python train.py --mlp_ratio=4 --head_dim=48 --qk_norm=true --kernel_size=9 --decay_fraction=0.4
Rows from block 3 of a small self-supervised audio encoder (BEST-RQ), named by matrix and row number. Rows with one number within an expert belong to one neuron, the router's apart. Each number is 128 + 32 x the weight over its row's rms, rounded and kept within 0 to 255. All counts start at 0. Numbers have three digits each. After the name is the row's rms in percent of the matrix's.
Before each expert's rows are labels from the 100 clips, of 14976, where the router gives the expert most weight on average: "loudest" is the band of the loudest frequency at the time of the peak. Only what is clearly more common there than usual is listed. The data: simulated modem signals in the audio band. In brackets: how many of the 100.
# router: router (model.blocks.3.mlp.router.weight, 16x192, trained with AdamW), inputs 96-191
# up: expert up (model.blocks.3.mlp.up, 16x48x192), inputs 96-191
# down: expert down (model.blocks.3.mlp.down, 16x192x48, transposed), outputs 96-191

# expert 1
loudest: 1000 to 2000 Hz (79)
router.1 092:097133179127114099121100129134131136163137090102160157099169098142153114124120132128164167140130145153129083191151119128151136177148128137135136131076039142095134120086148221114154126122124181117128141112045121095126158149144151147132107103055121153087145155123141106114164167107147134142
up.9 100:097138128162109126126165134185131138133086130126146119150078140115180079162173167117115145054121144167154076112128078112133130099126109139107195178127135131033099158074106051217111149103146113091174108113103096093130088086091139125165150186134135138113155122162103120170120139090155144181
down.9 082:152110152144138132164100123120139106150149095110099117195073093127139101141157193106102117071133114141194129128136139129178152126140038154078164130152124154118144132103115072179073206111170136096123202084156128090144069162137097127148155104083159161094106091119134117167141142126131150193
up.10 083:124102113115145075099129095092157143154115051114156130174122094058148062144159143173096124097178064145165106106147080120047110149127129136118188103117126100116111098139159098183150171165139121143173115112137116084063091083134042173100104157135146119043089108143147112107097060034124159183
down.10 109:092118080113154168125106110168126120088154172115178132120117114182177191127174157113156166116122181133142130121130118064145068086133152150102111093208125083118131104139112128137122120081162112149180165159114168084116114109177156143121107153105099071131192099155168106152118119080138134109
up.11 115:138112130171115143123184088150153175143121166131131190121102119032178108179136155119105094082098113154135079131160102098144128082154124120105141143143148112083111100063146033224128166107125108111201141171150073089139106128098133120119127173159107129128077118146124179150136133152197132184
down.11 097:127129118094145109193124111103163116124163077098121151162084129120137105112129142139157116117160087136133115138138147115167184134163069150105121142149123178116105111098112122136065139103121137116180163151157118107107085127111114159140131111102212145104091071138148118162099151143085106211
up.12 115:118110106170163170102112168187108128133141186119113128197139087067148115124125165149144065089184143141135130129129114172164129095120137121150169110134116146196106155120096110183026101120135080129177150125138182111122095125143129064086120128058162135095056100133115134138126107174130156140
down.12 096:147069113133150148135091131149115094092162102142116112155133159085119101087147138098101089089158181173204138122156146094144197126141075154146154120126156163124109092087066099179071175142163124098149139143183159122158072110136133092141139105081183191124115108088128069156118146158071148152
up.13 086:125154147225201134153118146156138104135135148110133042172179130084124110116127138126072157096133121158141106098121138137135063140147120156137145153142041112024121100150120153150119087133123108130150145041112151117178125096118128170096169153088139109109141122105137103157108123128152148109
down.13 093:134100160120167117183091129142173095099179101155196096153158104125118122097098166105125073131175176181175125153086114123192136133187097114161167084149106181081110128090088158179137101116100149080163165163154118129110128069132122102174115137071137120136170078123165109171179147183119136126
up.14 106:155121108216168158097160124130091164113111127114161120108134138121116194160119120133072127126099102122132101103119150128106147127152102112168095128134130081066160104157120151133187092132150141111131144090164179107141126136145160122128151201108069174076066180129106121128143077146147186162
down.14 104:130080071115138154096161124136118079060112117085102086087156105158127129039151129142146094167101129145163099111101108088157163083149148116177152107097112149178073183093094126080152128120074147165157112157106124098069103122114105122110168133152032172123203132136140126168198200128132147092
up.15 112:159119114105161185118133155118120116113096168138136129144080121076101151135169196166111040082146138149158121126108101160149155103131113129123219115126126152100087173094113071194053095115130098114181152171172130070099082158150140078106125162080136138111118100138110156162155115139179149179
down.15 101:127085091126145103188091155116102066091165064159104123149167158129145123108123150145124090084176140166160094132146126086163168082144111117124136112151131162119051104075047092167070140132140147105130180128172149160145059112084158092166138074068168181124148099113119095145147145129061149165

# expert 12
loudest: 4000 to 8000 Hz (69)
router.12 088:119139094114111201122121149175156126061134141106151165169097141152149144133129103212153050118127154125133167195135170107122145156149093130130087147138168112116100176120157072077105086128125145151091196215085102136151165135161139083133158081152081100107131145133129132142178166138136126157
up.0 088:158148161123152138146160155097112139161137106092080082170068132092120149198160154122104181121138092174120095159138078077148135132156102108100108115159112198055206052194135115164130154144153116105075158146084094080079079148130109158181100128110129095035113085152131112151120128121109181188
down.0 070:242125128101103111121108109154112080154108117114099096122078111130126174130115069123164167145165091116110091076110092160063118170129117139114096162141153105110118128129121115104139130123178155166105159130118130150123091136174121130137187074122098196182160104127098151099146146145083172117
up.1 091:145126141112106174054126154139123044110174160130087032102156126140123147093153140141149127127127165162129106135130175135135125132142175169087100141070110163113170100128114188147139123131113137166181110074132090117143138154130116095173114214108088135103169146101139086175130059066116113125
down.1 093:069159129090117151147145102061085073115125127121112161120200139096136106104084127114125104091187093097172137142123212174163117135069098060138140127109132138141113124154251091090132170167119159144067096111138138125119137145128165103086079108157146105073145157113148111101089141140147168137
up.2 097:162129175173140121125161176071091137162120128127078104153106118064156152166158085136129198136113120178100120147125184086080088132168130098120070130106149134094188110146130150119090152129165148123172161089130099092105090121126099146152138120108123121056071132133102079167142103152084149166
down.2 079:188150110100164144096102095095101103123084209077072110144120109149076117132085048131204153060159094072123127153101145138104144161127108102105145137105120094105130120192106102171162126156097123143167137067159190138071148123169166093135203115132137140170149090084133106113116110156086183184
up.3 103:092129188072120091111126118135149115120155131077137159166090125116173170139097097128107120090136067151129153165155144125187143171169128140113141125094166126065170103130103071123172122148150081123219180142186145137098117130156080143149130127091167146143124115151165105131178126115098134214
down.3 074:136080113126117115143113158133085104175082110168127115077094124151081145112121089105144155114160105102124098085103130128094095191101133136110099120118144123103140137148127121132119176196163110120105228080098152168074097151157160119074130073090137178160141088155132111107146187156094133130
up.4 098:123123131111183057107136099132162155137155136061174122172068126139112124162107144158151100087112107141102183122105140131166130171141120137095113129174182173020158069149129094113179136162136106142181141113128151174065137095158105154096101182128159171137111133067174166139149153150121141162
down.4 087:141060172087117149169170147130114060162149119189120099124121133119085157059112129121154126137108112123154156161124170147076087131184114102162078064117170205104130143071149102096074141111143133121116142135089140168143151124143098147117103103086141149095148091120118084112123142143093142106
up.5 096:168124145066125118155131129142072078122115150080153150144091115061200122120092140111169210144068152084167148135124097179126162147125080137125078155131196069057211082119122093161117162155164146176107104157135149140104109164101109162089105184167127200149098150140119113118074084089150158186
down.5 104:156102098194152157117152133108066099163119147182180102118125142142136146107118159129170052110149091182136061179131128125160144141114080051154147114121107186157105172146097144168092096160115077059121153097138183116130112060160151119167126135068139161140135109072133109155170125145101141139
up.6 100:165158117097141111093114139125113102158073211114106135087120163103178176131067109126185192150125121142079086079151136124064132084122166141159021120136176107150133093128111162103134119168101134169109106117094086156120148148116168140120124148168132113074144206155121124117077140063144136079
down.6 153:149173144152110161079156133152132097041159110198218120155145145165095164105149133160095102184156098148146080153136167125161133177123123122151181085128132148133145096180110145150136132189164133104134177137155144087072116098211167058137185124109165122143126116190141108160155137092133099128

# expert 4
loudest: 1000 to 2000 Hz (81)
router.4 084:138184122098143168078130148200140130133089125121126105137091124173060135158141140156105156122122161143140081210179129094133147170110094117144122107115119107127153128098159095090154100188117163145109109125040138099177137127196167069129149073118192126100116138198133095087149139124185105127
up.5 093:127115105200164164103156150134113200153132152165139128160126171133097163124140105097123172102089099083149097156125123131141137149122121115106192133101178056122131152135132124110121101105136109175199057113112179090117127105130148153143130158158162198166134125146097132132109091114129115130
down.5 092:089123172096129118101141117124091123121114109098086123090073149114090110153003066135146164177113153141095108096153124177113137143039153165090086146127132134157142074189097140075118137103116110125100146165075113111076145090111056073164176085128142102107141150143128147075061094141102074131
up.6 109:117119134169136129074145155095133144210206157139163112164127128070135117099149145123108120126153150191125076118105075102103084188152086128185180157149138170028122112130124105110118125108089126061255114123208137103109109092156136116147121132078120093109147123093126075116133121132160145138
down.6 077:119151154076119071159090159116136150170077094129098162123187145172196076166096101080136167170156132128174099069109155140151133158060161156041117146115119126118140115115141150114111153110172101177138113119072140108081145110124113104123192064126136123187093136151196125099178148154129100086
up.7 109:144117091184089146111150171095115161143044225173128085094075117122096123114140107127132160139132084130081095120135128104105128107110126185149160149130154053190106140156153182246151105154163104158201099041173079139134173127120131166128114115201110111163129127121131131113105126145120147123
down.7 077:124123165116114114111175127139142171153150117089065106153092121209141123117148131154090181183116111182100154138131128152122180143105098140102102203137106130067161091090071130137158175118165091140106160147118062096091153123139095154124114126148154092157090155071147122104061166129103066133
up.8 093:123141136113095155081145102138122139170167155085108081191097157162168142129160140128073103107171112156156143141121124089117135121132142143120117128158079184104059161149136079081089101091119092068150077183092095107092115104143162131180093214068109137111153134121137108139107157096116128128
down.8 071:136084138121128158108150098154101117109125141150098143077099109113121125130105189100130123164135169113108163146137145163139124169076104136090149164148146154147184173157090147114153148093085136107095165151073178109113180145133117108124139121109154144162107153109120148156110105118098119138
up.9 125:177140092141173176194112132134102113150107123138138090168133129094145155170161143108165131168124142129134089083091090124147152089073109113188156127158177075059109151117128131159111134155104127117098127031149139103118119133132067174112189168099095150125131178161086106121141149139205164138
down.9 135:162096134121157111123129134113152110133069144122093157151107122069155163087120102089117195154163091121147121068069103149123157101150134126102154136075090121146132139084109105158111098110139111142173129124118091116094175124106073184168080174153128061165120075094187164183102148112126085137
up.10 094:146159111176208193078113151089130135164111142125115140188101154118106114185121143183072111143101121211094118088136126096039120136153113129134155162132121110047082108208131188144135111100083083133135152127170142135121086085129134143102135169107157128103100101164122182146134132104174134121
down.10 084:084141207147142126108137119173128131152151119113083155105098089198156143125059129120057166130074116129153146109131125091102133151084129162084081170163114161088130101110083151154163159059146155131128125160068105119115150136133099178117120122102117123139110110105140130196125155083142079139
up.11 103:098172115141064102059102092112117142131068166109111130065138161050121135136139105098131161144150090161133116171089129052129102081133141112131092125155066133175115189148182168065115127152162097067143121127117143138148178164129173130178127072160101103126132162153110081112046144073084155093
down.11 096:101104178173146120078140098159139124088106140178102116078156156145130153149054121159185089182073115146124084164176129176112157102104119098142133101139094164132107086108077127083086089109116088146149103135068138142119113163098104149089140097128088102114190106102109117131124113140090116109

# expert 10
loudest: 1000 to 2000 Hz (70)
router.10 098:137104157100123068175159114136143126126125186112211138151187110115130075079117197081179121119118100087114098173155123151142104156074110092157127163091124136139136155133143161097129110108136116148108151180093131125158162154161127207150161066108106120132104151097147092099151149126132148082
up.12 101:084138117066150095143107116022147151087064076140148169112129132060142123175134130129136174174131105124113114177137084118119124126088124140139176138121047096139152088160156138117114126207096145134132134133207151129106119114104090130140150109133169131129117125151155071152110104134107143117
down.12 120:162110081153159174161105176139167137126108119116160124162140151142168129177180164155140113110043198134134103097134144106149148084159090102104125102163173105104096146113165134103128169121156120088109175133138227115174063147126091106093151189073116175080091070100065114086128166126125112157
up.13 097:097144126158060123058119106166149119200123162070117077152068102137107157109139109144090243117121135159090100147171127076177146147184142133066128147086124159140141063108088200174093135105130093140152087123129147158132131147103153120162154133143116075168163132155123108106085093093103145093
down.13 082:172184139156122116112136214100180137155093075110139144130080123089135184182140134089115108172091096164152105058143117073087133128156131133141102092165109061088146143121168079163181133139130116119110108078139122187113158174127119173136106166154114105132089197196091147141075172129147099102
up.14 092:109089122145099108117120129125133170150137090138100094167132151196194114173105143167100140133109148099084140126138118128079142142093162199120066120133153092179136150110140187061133180045138123107101122172084105143149096139117154123132156104132077149147065146086095118164136093130106185130
down.14 107:129126143128128085111141175098148069142099097076116150140071094181077160174166132116125101124116115091158113083097157121121131109184135097083158148087147143144127134121097081130179131120117178169110107139063135202082103121087160118146107141120130168090112122178084129120143155094148193139
up.15 104:108167100207117091161099134151116216090079102017099039159142132121090080154191144110110107119109085143110137164136112157116091074077116153106193131188118088107181102153164173111135161146105084113197157121147158123141154158119098156095143112140096112155094123115113110129076142126128119091
down.15 080:124103119090125159147114157120125098173120125162138100152165164177178067180106183054125097096085152153171105106108101085125122138150077145129119049190174156106116115096112103129138190102113057126130174126132161137152074143146114125128165147069129155127068118091076098108146182131129115152
up.16 109:124153145148117158116113114083088103122155096155140131187150148166106106121144142100147152094137181134163114152109145177117167159060129111119172125132095102089107110149132109202083161163191093113183118117165151122098122168145154166187156164126167142144226120094085123153133158104130177114
down.16 097:126026100113130152164092170106142120168141122128125073184139123125157117185104187082089112102104163144171085111113117091163139123143091105084140087206145129096098111094137105143146192083132091100146167148130150140175075137127108148154157164037144167073057092124080099110143107125129113158
up.17 087:133131089108140156108092113140115022120135092075069157144128198143170136109087132158104166087123153160164163159107114173160131151181150181045140115133104096127150149125131138153129179132129075144067138098095118155178100133140132193176083186127135117146195132126101102159123192121131136119
down.17 134:196147138149092096137199103099115135139131146104125060138084125127149113133181164172107058079131160140117098096155174126122128139121139115096121127096111100140139119115084090187141129134126102152134106095085099087128130067157135123171148070120120152088152138118100143173149054158124103062
up.18 098:144150119107097152100102096098136125106066113215124145160102134137156065156185155084139149151180127164124186178147078113100129117135105135111125146133098114121122179163143101159090103138056133083125138108138173176099084151125155174155151115131149104171103097137161108075114132138138150173
down.18 080:101066098155129097145171138010191142163086052101182179150092080123105120129170127212123136105097145093158112167168157103129124112118126137085126106090097151056113144133146125131173158117125158156101086128144131100138134133092125079140099132102124161091082082120139118093163158103114148144